Rows from block 5 of the image encoder of a small contrastive image-text model, named by matrix and row number. Each number is 128 + 24 x the weight over its row's rms, rounded and kept within 0 to 255. All counts start at 0. Numbers have three digits each.
After each channel's rows are labels from the 100 images, of 14976, where the channel reaches its highest value: "patch colour" is the nearest of a few named colours to the mean colour under the peak. Only what is clearly more common there than usual is listed. The data: analogue clock faces. In brackets: how many of the 100.
# c30: last pointwise conv (encoder.blocks.5.c3.0.weight, 384x384x1x1), inputs 192-287

c30.104:136121117122153115128121131132080122120101128095105129122115127203110153126125147147155152160124135166169098117143146104134122126154122088158133160166137176087091081095148138103140120175112108113126133104153125139120170097137125111130125109115132141150143112132118125195149109113148089125
patch colour: white (39)

c30.260:154137141116147148068097161122132129092134091123121154129146127155093170133101117138079088115140126101187088125136118145145083122099142154140108102135153136105128167138154144096164112082119130123136090144127124124129093143105122138184156142102067120091117098111200156132123134123064093154
patch colour: white (44)

c30.270:120088151083125125114065161116126133125126114123114102111091129130132107107114137114129097181176113119158131144164128128132119129120173141118106128103132147128127130164128063132080158144123128115128127120168107107144104113131113138121105134098095067089140175111146094122136131149091160151
patch colour: white (93)

c30.20:145118132116115093110093132157104160134086132144158162125149121132100177143141152120080091142138179106087118143161115114112162123135126124120105112105088139136100094095167156136109113180119140161160149095108117111048122142136081127116109105174129135132142101107113145168083126119144141133
patch colour: white (38)

c30.226:163105111105097099141157129119139095113102158092110144105136120130119129142150139116140101123160107110203114082124116100118142136167169133124160136107120131092126101135114119124158114152129122087158135131152126138137121092121121212109146104135092099122115113136131126097133089151155136143
patch colour: white (55)

c30.293:139136066112198086130146115111070175114133108165095121150172092108120148095168128096149121105112123189123143162146139110120117117141127117135120125131122154106106098114106159134255105075155112134118149115131100108103112100133136121143097159147133128109128142098145109146099128151117133115
patch colour: white (42)

c30.194:131105115135094119105168106114146093111102116121118137120116137097129139129141159146130165155108073128108113159125107134116130164116070161096155124128141129120135141103125130169105231134135131120142157147123109102143148135147135132104104100121127110112160110123103148132116111085130111101
patch colour: white (91)

c30.210:131136198140109153099114111106112103093117149105164120139105108129144155153115098088124130133158098108078107147127130160131131136139089143112146120149133167157114104126108144120140121102117140116093162148090110105099135123127144183114132137146105125097159116165144103126164183137146135113
patch colour: white (52)

c30.378:132130157128098154139130120105116117121080146128120132091143092148141109169145083110089139103105153177100131152113121198148124145138117123163124156122107141121149122144144161099088153113145137161126165122113134060160164122118148163128140160127109095110049149121185166139183162155146146102
patch colour: white (40)

c30.204:121129119123145112139163126149094127107153154164122114125143132116138115157098100090119085095140169079140116116106122132121121134123126137143112104131114150120146213107123154138172179195167142139130129132104118121144112096140126138146110113130154088138136134096103131166141125094163117108
patch colour: white (87)

c30.92:125113190106140135096102115088179134143138113081162114203116142140101141117125118166125114176154139111137151134128150084089084148139169143118092109130111072150152159132113145110113148132149100132152135126127166103141123147101130145178109115118090169070141089145172138110141147088176137157
patch colour: white (39)

c30.176:087148113138085116115181111228147153109096129170092131151117139118138127151102141129149154113104130158108119114092106105133118167142136125066137120112146075121126119126146146170095164119126137161110102168104169141135046098105124090119146156123160112132122157127139142131148130141157175092
patch colour: white (44)

c30.266:117163136136125134124149092170109108112147093131160099123141130094098156153136148143121145164113116166130118107154146081152130156117119094136121121130111185143121111125127112122101150144156125130154121113112099095148084146102113150139114112148116149165123109124120144110143197114160115140
patch colour: white (40)

c30.114:113121096091155131114128117153108143181107128119152134172188163135145069142114116170135132109164126100162140121135081099146148151126139136135093132114106099163151111130157156168164119110162120149084107145152167120102200113137118097086157076099119153138099134114137154174115124152120113090
patch colour: white (54)

c30.23:131155152139088124100155161106093103140096142140129166102132135106096102139097142167145129102116122150158094122135128173094117128140163165132141133137104128188140112147121155166115120108090095162120071134109159102142157139162141115127117093113162132091069153145171132169145197106130157107
patch colour: white (40)

c30.37:117153088103123111122102122148155205159120139113154137105140108141133108118108105121110100080175109111111134157105136111106117091159109104177120103115145101084108138137165163123142195143094146082147154144088169106135126116117155103162090119166141105133090113128107126177109096118114144128
patch colour: white (46)

c30.163:127131158127123129109140120107089133128118130122101106150177087141122132144135137124126108069117157093167109095125158098096103151137169106176164131121141117159086147157134153069163173129136118137146123120132112130142099128106141148155145140141115144158154094145152155138117104117137120140
patch colour: white (49)

c30.49:143141102137131079101119117104098116087121148173089096103152131158133144164148121130086120103136152130114133155065118093124095116120117124104129117151079133114148105163103145148135127117135133131122126122096133132167112144115082147159119132112213152170125126155129097092117099098121124112
patch colour: white (39)

c30.21:079106167117143141116126134141152126143133131118123118120099070097157145138152157122145112161159100130140096141102093211089136082097125128127154131154124112133126094182116098132129098112166121153106104155139149119179102144108140143136097124126104117101163142101141135127088143131127142143
patch colour: white (62)

c30.318:111175134085145121152104124177168141128116137163125149123116135138198138138147123138158142026099134099135139077123122104076139110127089113091166064165141128108116122161137100102103148126164101111098135094117138156130103131166120082152103112140117138125150182126090133095157128163159151153
patch colour: white (38)

c30.328:181141122106115133141136160132149100108118104128099125103109128127164135093144159132132128097160159171110099140135146174147140158123120123151083129116116127102075124083119146187120116135106159144141182149095102134139115079127097119066176161138109095163093114162201120136146146125088098125
patch colour: white (39)

c30.236:113163112125125123110105152120078123143137101141136168162142157151139133128184111197133084089119130155107096130139120125118104130126184125137143141162159150124152142087079113101145145121126168148133131104141154106155121108110115123176121134135134125121107057156137122106119123087101077133
patch colour: white (53)

c30.306:108099129124160131118122128161092156088150130149109121155148136132125119101133083119146119111086073109160125137093129102120144149114133142118138150120130136129148094098107155138168138121096130130129115136152111132107133098141108127161118116124083127121128134142126072124141142135121167114
patch colour: white (46)

c30.366:129090106127097114106143125154133202112120120124123104112125143103130104118126174118148142142124089142184115133151126104103116127094125114131114124103160100132122078102127198120151124126123094151148103120143143129151145145146125146118181119102093125130120102123167110174156105121146123121
patch colour: white (42)

c30.4:104135116096115123161101099147101143130105134118122151105137102177136157154123174121129146096132162168157137123115079110115187118134115080096122132140084148111129134098129157168149126094087166103137083117132105122133135112119111148150163104142178114120139135143123103160137154143109103125
patch colour: white (42)

c30.16:141150152167119132110091150115113104115106116121113141108157184145109145156088134088137122097063137148135116160156091127127115129097125150139108100155121116108126141135138132147161153147116137149085144157103093125132126160135120128187137119169146093154122102106140128091092126131123109133
patch colour: white (47)

c30.59:169092109122119129094159139146108134143121167141166185142095179147107098095161089145082164147165179114120096130144134132124148120121179137120063152110106099109134111150123098127081131111076141150089105130095155134105105143136122109109134125111124157090104098107133122119107122135122131121
patch colour: white (39); black (39)

c30.170:129143195145109132119105125109112120113115112097139121096146128152139137080110127129143085097104096127113144107136114158155114119122089176207133143164123110121136119152151159153131144136126097150153115148122139155121189083103100138138173082132154128149108141130147165142157133129136127132
patch colour: white (43)

c30.294:126163108133199113151142122132170197099143113114079112141158123120166072110136148151121153123116097150083107140145127139078156110119123126058113094117145113130096131141099148130177211159134125129142155121134101180119124148101135085104084108140168120116105131151123116178115127130133176088
patch colour: white (40)

c30.220:118146122092163104089124111149126142118126142107130145130138128100135108125115099122167104089109142114148159171109137098154131130147095133126125146137152130131106093144100146062151164153117138104118131124097083111098131099124173131111081094119135086141126160104086099177056135164110141127
patch colour: black (39)

c30.137:141091145132116109149150115143069142149119088123101156139129107204136127146138128111149087082157122168099145098134117128167111106165131140112115103122167127138116128131109128176140103100163101126120155140087181138127152132093126168162128099138171133105098109108103141137101120158122127121
patch colour: white (45)

c30.56:110147084142140118106154117113132099092124130135144151169112079111112110138133134145136153151118088204114131176117114131157149117152157141127089137113198134123106148079152119109138180110088154150095105156124125160116100106113160141130116125177160115119130140126131145142123116127127128129
patch colour: white (46)

c30.303:116170133136151149143105116106139087147146104133127122212113144140130140128124114127080098137135154141102130106096132105137139108133098092121148152109131171131084145109095121168146122139113160128105172144068152161114116124130123118156128115111130141152142134140161131129079149118112123144
patch colour: white (40)

c30.12:126057105126091104138125102125185151124093121133110139113096126121109082150127110104140083114123154197134107140142120131126063114168115126137108141094137152117130121144112178127100091149107122122086107148146150111149122126139148159124140150161126114139138105114111088105201127132128158128
patch colour: white (46)

c30.342:142186129144104086126121096169122077118132163088136099142141149140111122110107170145141143170112109155137126121103109110111140122127114148134128144141152144145120168094125109138126161132113153117143115136131166055134152117139121096117099125096132151160159133100169172174116096121149133158
patch colour: white (56)

c30.131:123168093134132135130124112140110125090126128101117141105124148118145132164158136117129117095140115083080142131130143144087116133151124119115136128157169083126123206097121090128143195111115141116100120106115153136126119134129146144136065133151151142131104107130136146163102199078111131146
patch colour: white (40)

c30.13:135121146126125169145158146116145139122098166128154126104102161143180085114122124092094106093141128126118132108129148098179112127121094111141143079103112136100164121118127111150117121141089139117136118134132150137108129194101144138111106176130110193114112101141122161154129137098175111120
patch colour: white (49)

c30.271:139130135150160122118157130140139124121103148136089155139149140168187101126116122120154141108143117140149187077086131140171121114116085133167105100144107095112147125102120162074111126155113134111117153150126164154114134107153120166150116102118092130107167108132142116111103074128144102117
patch colour: white (47)

c30.123:134143153134154110105105110190119111141117113139150130189105126141128102105141105132129137108161183126128101120110105096054135136198089131143137147121111112126094093126124131149097113138136119113141133110123149118152109136125125115117117129113134116113087120134128136157094179158095152115
patch colour: white (48)

c30.331:163111176127061148115119139098145146129116139097139137140147179139106123163100086138084143123106148125116144132129148167108122114141115110138116128124124101118132124115119110160106147135112120122095082133185126120122143163121116090123144105150086164101089139166130124122139104142143128141
patch colour: white (45)

c30.47:155199144137113117138121133160127141131153175121147128162113121101133134141117139141157110159128095108154130147171192105175129118127102129123076139078130147110062194121111070127115169167070148142122075129112127097136139142091122120122110121150122076128137122135151112164112108100172122119
patch colour: white (58)

c30.367:087090129101162116121108097114105095161148145113135101146128124108100142089110105127130165093223131188136111107173136123123171126132128123113122110139149148108195120091154176093125121154105150136094108103119106146119079132139124109101106134162143158091116137136123120127186130118156132131
patch colour: white (47)

c30.89:121132130091108116093145119173123113112141131139117115139101130118137146128121129130128149095126115090104118108121109111139136151113135111082136089125105076113125139145124126130092187115143114119113108167138121135125113134109145115110129152106188137075134141121167135149106130104111147118
patch colour: white (48)

c30.374:137151063144126111095150101193096117132163157120096118080170089093116120120121140092130107114120070158159161099170113114120125128121133140098137083117121148146074097099105137139162112151105112183130109103129128131090122142121143105143127105117121116142118158105116106117125113146152157102
patch colour: white (47)

c30.330:109083092121130098129116160082145110061147142176132092107151134096137097108098111140089144116130104098162149194151098131169097106097166114138059136082130153129137151106156144113119115154122143105158094121158158175124145136130118091155141166106094072111143100146120094160115144129132087116
patch colour: white (40)

c30.211:150089146148180106104109096073126146141150104123137171106147116129141097110119082111111126091147148089104107089125117136141061132096127106162126090089122174150125121124099109162147153099129188086144150146155093147141106119131147076137111114145132137140126133118097159118115103082146130129
patch colour: white (39)

c30.165:129101129154151113132135105132145114118134147127113172135133101091124085113130143113111139169130147105129094096176114209120131134120099142119157126108127113097171092127128074090129111131126184131113130094144091174144120171100159173176107131120132090124127190149129105141136104183147132139
patch colour: white (46)

c30.63:115185105133116115166151099133130150134117100168122156126168116112130115115110157102125140145129125129094130127122117119095142115131140182098146148126143115118145135147153145125153153096124129161148090147060092130144109146166082114178109128125191131121123151176122143111187134121163103138
patch colour: white (44)

c30.264:109106104104104146171174109194116157127139148136174131147083122134127122102108134144116097170053162197091109134122127136153117105115111134094134138141108173114148126129127144125126158089128111163137129151100164154155133110105142115158135135115123113149105095118139134148104116111152125101
patch colour: white (39)

c30.15:128160114120079147131102156133095120122147128103089138129141088165109193134129149141135128081122132099156142123156093141145145075115127106122101085147097149104128168141118110143123110155116119172128085110089072099117113136126147126160094099165106136121133114133160154203110160129116107092
patch colour: white (44)

c30.196:111100189091126138131102158118143124123123112161106133149159102116159120115123160143117106097160125154140100148109158097089145150147169119170084111118177090141080089122118133106114129146114133117110127093129154149112111099194075116123123132120142187125175129100161133121131126130149097103
patch colour: white (39)

c30.267:134109148186111093143117159156120148145101114190147175126098123108161145155166110124138137100093090096123111163121163115104125106160155093128122144123146120162106134109113109118134175124125131114126158148150114176127111111186152135097102132158059143150164143133150117092061179137110111113
patch colour: white (38)

c30.167:148118142130140145179131148151113189095136150129108104147143148117115121161107166135154106107163078144121102129123149105132168152121114113172109138115109117115112124145133119134118169189121149134161094101140117141112139130121161104120162154139098144077117108124146133131182121112093088096
patch colour: white (78)

c30.237:065122108074107131132141134092163113165109144109137127122111114129102081138080135112163107170132115203125120114134129108129111121087152131126118146120158151137135087111119081169133159078115123074109115184105131128115108111120136150142102134101151120172112133121115111107080109120139162134
patch colour: white (49)

c30.307:130145119148127118133153136128124136149177081112094156161152161144107131122156070171106105114149139106142145139102116124140149133155138086144143121126117129123185116107141108126119073129097115115109137120120137106207154193116154149130184110145125106108165088136138155141113126163124150121
patch colour: white (38)

c30.349:116146107118114136115136102224106176107101133106116150142141093081151143133132132120126156066103104066165093097208135110114144145146146150116108146092152125163124145120135145170114094179131130125111088099155141096144136166108129096118170102118100134093107110123130113145148146103109119119
patch colour: white (50)

c30.254:106126179153136148081121106130107132114107157144144114112094159123188152071132151188099184138138132107156150148162146128184134110110132140095138119131126119118156104109150105116151139107166131140093169143134108185093083147107156155115129124153093156116172092112106090124146130117162084173
patch colour: white (55)

c30.290:145124169131102122155130130113161097115115111118113093140153144139112078125123135127186139125095125130139144149126143143117148079125094077141111191160113131127104117129133118104122150153113153143108141128158137160121103115132131128124109129139135109159150160158078181118120168094148075109
patch colour: white (39)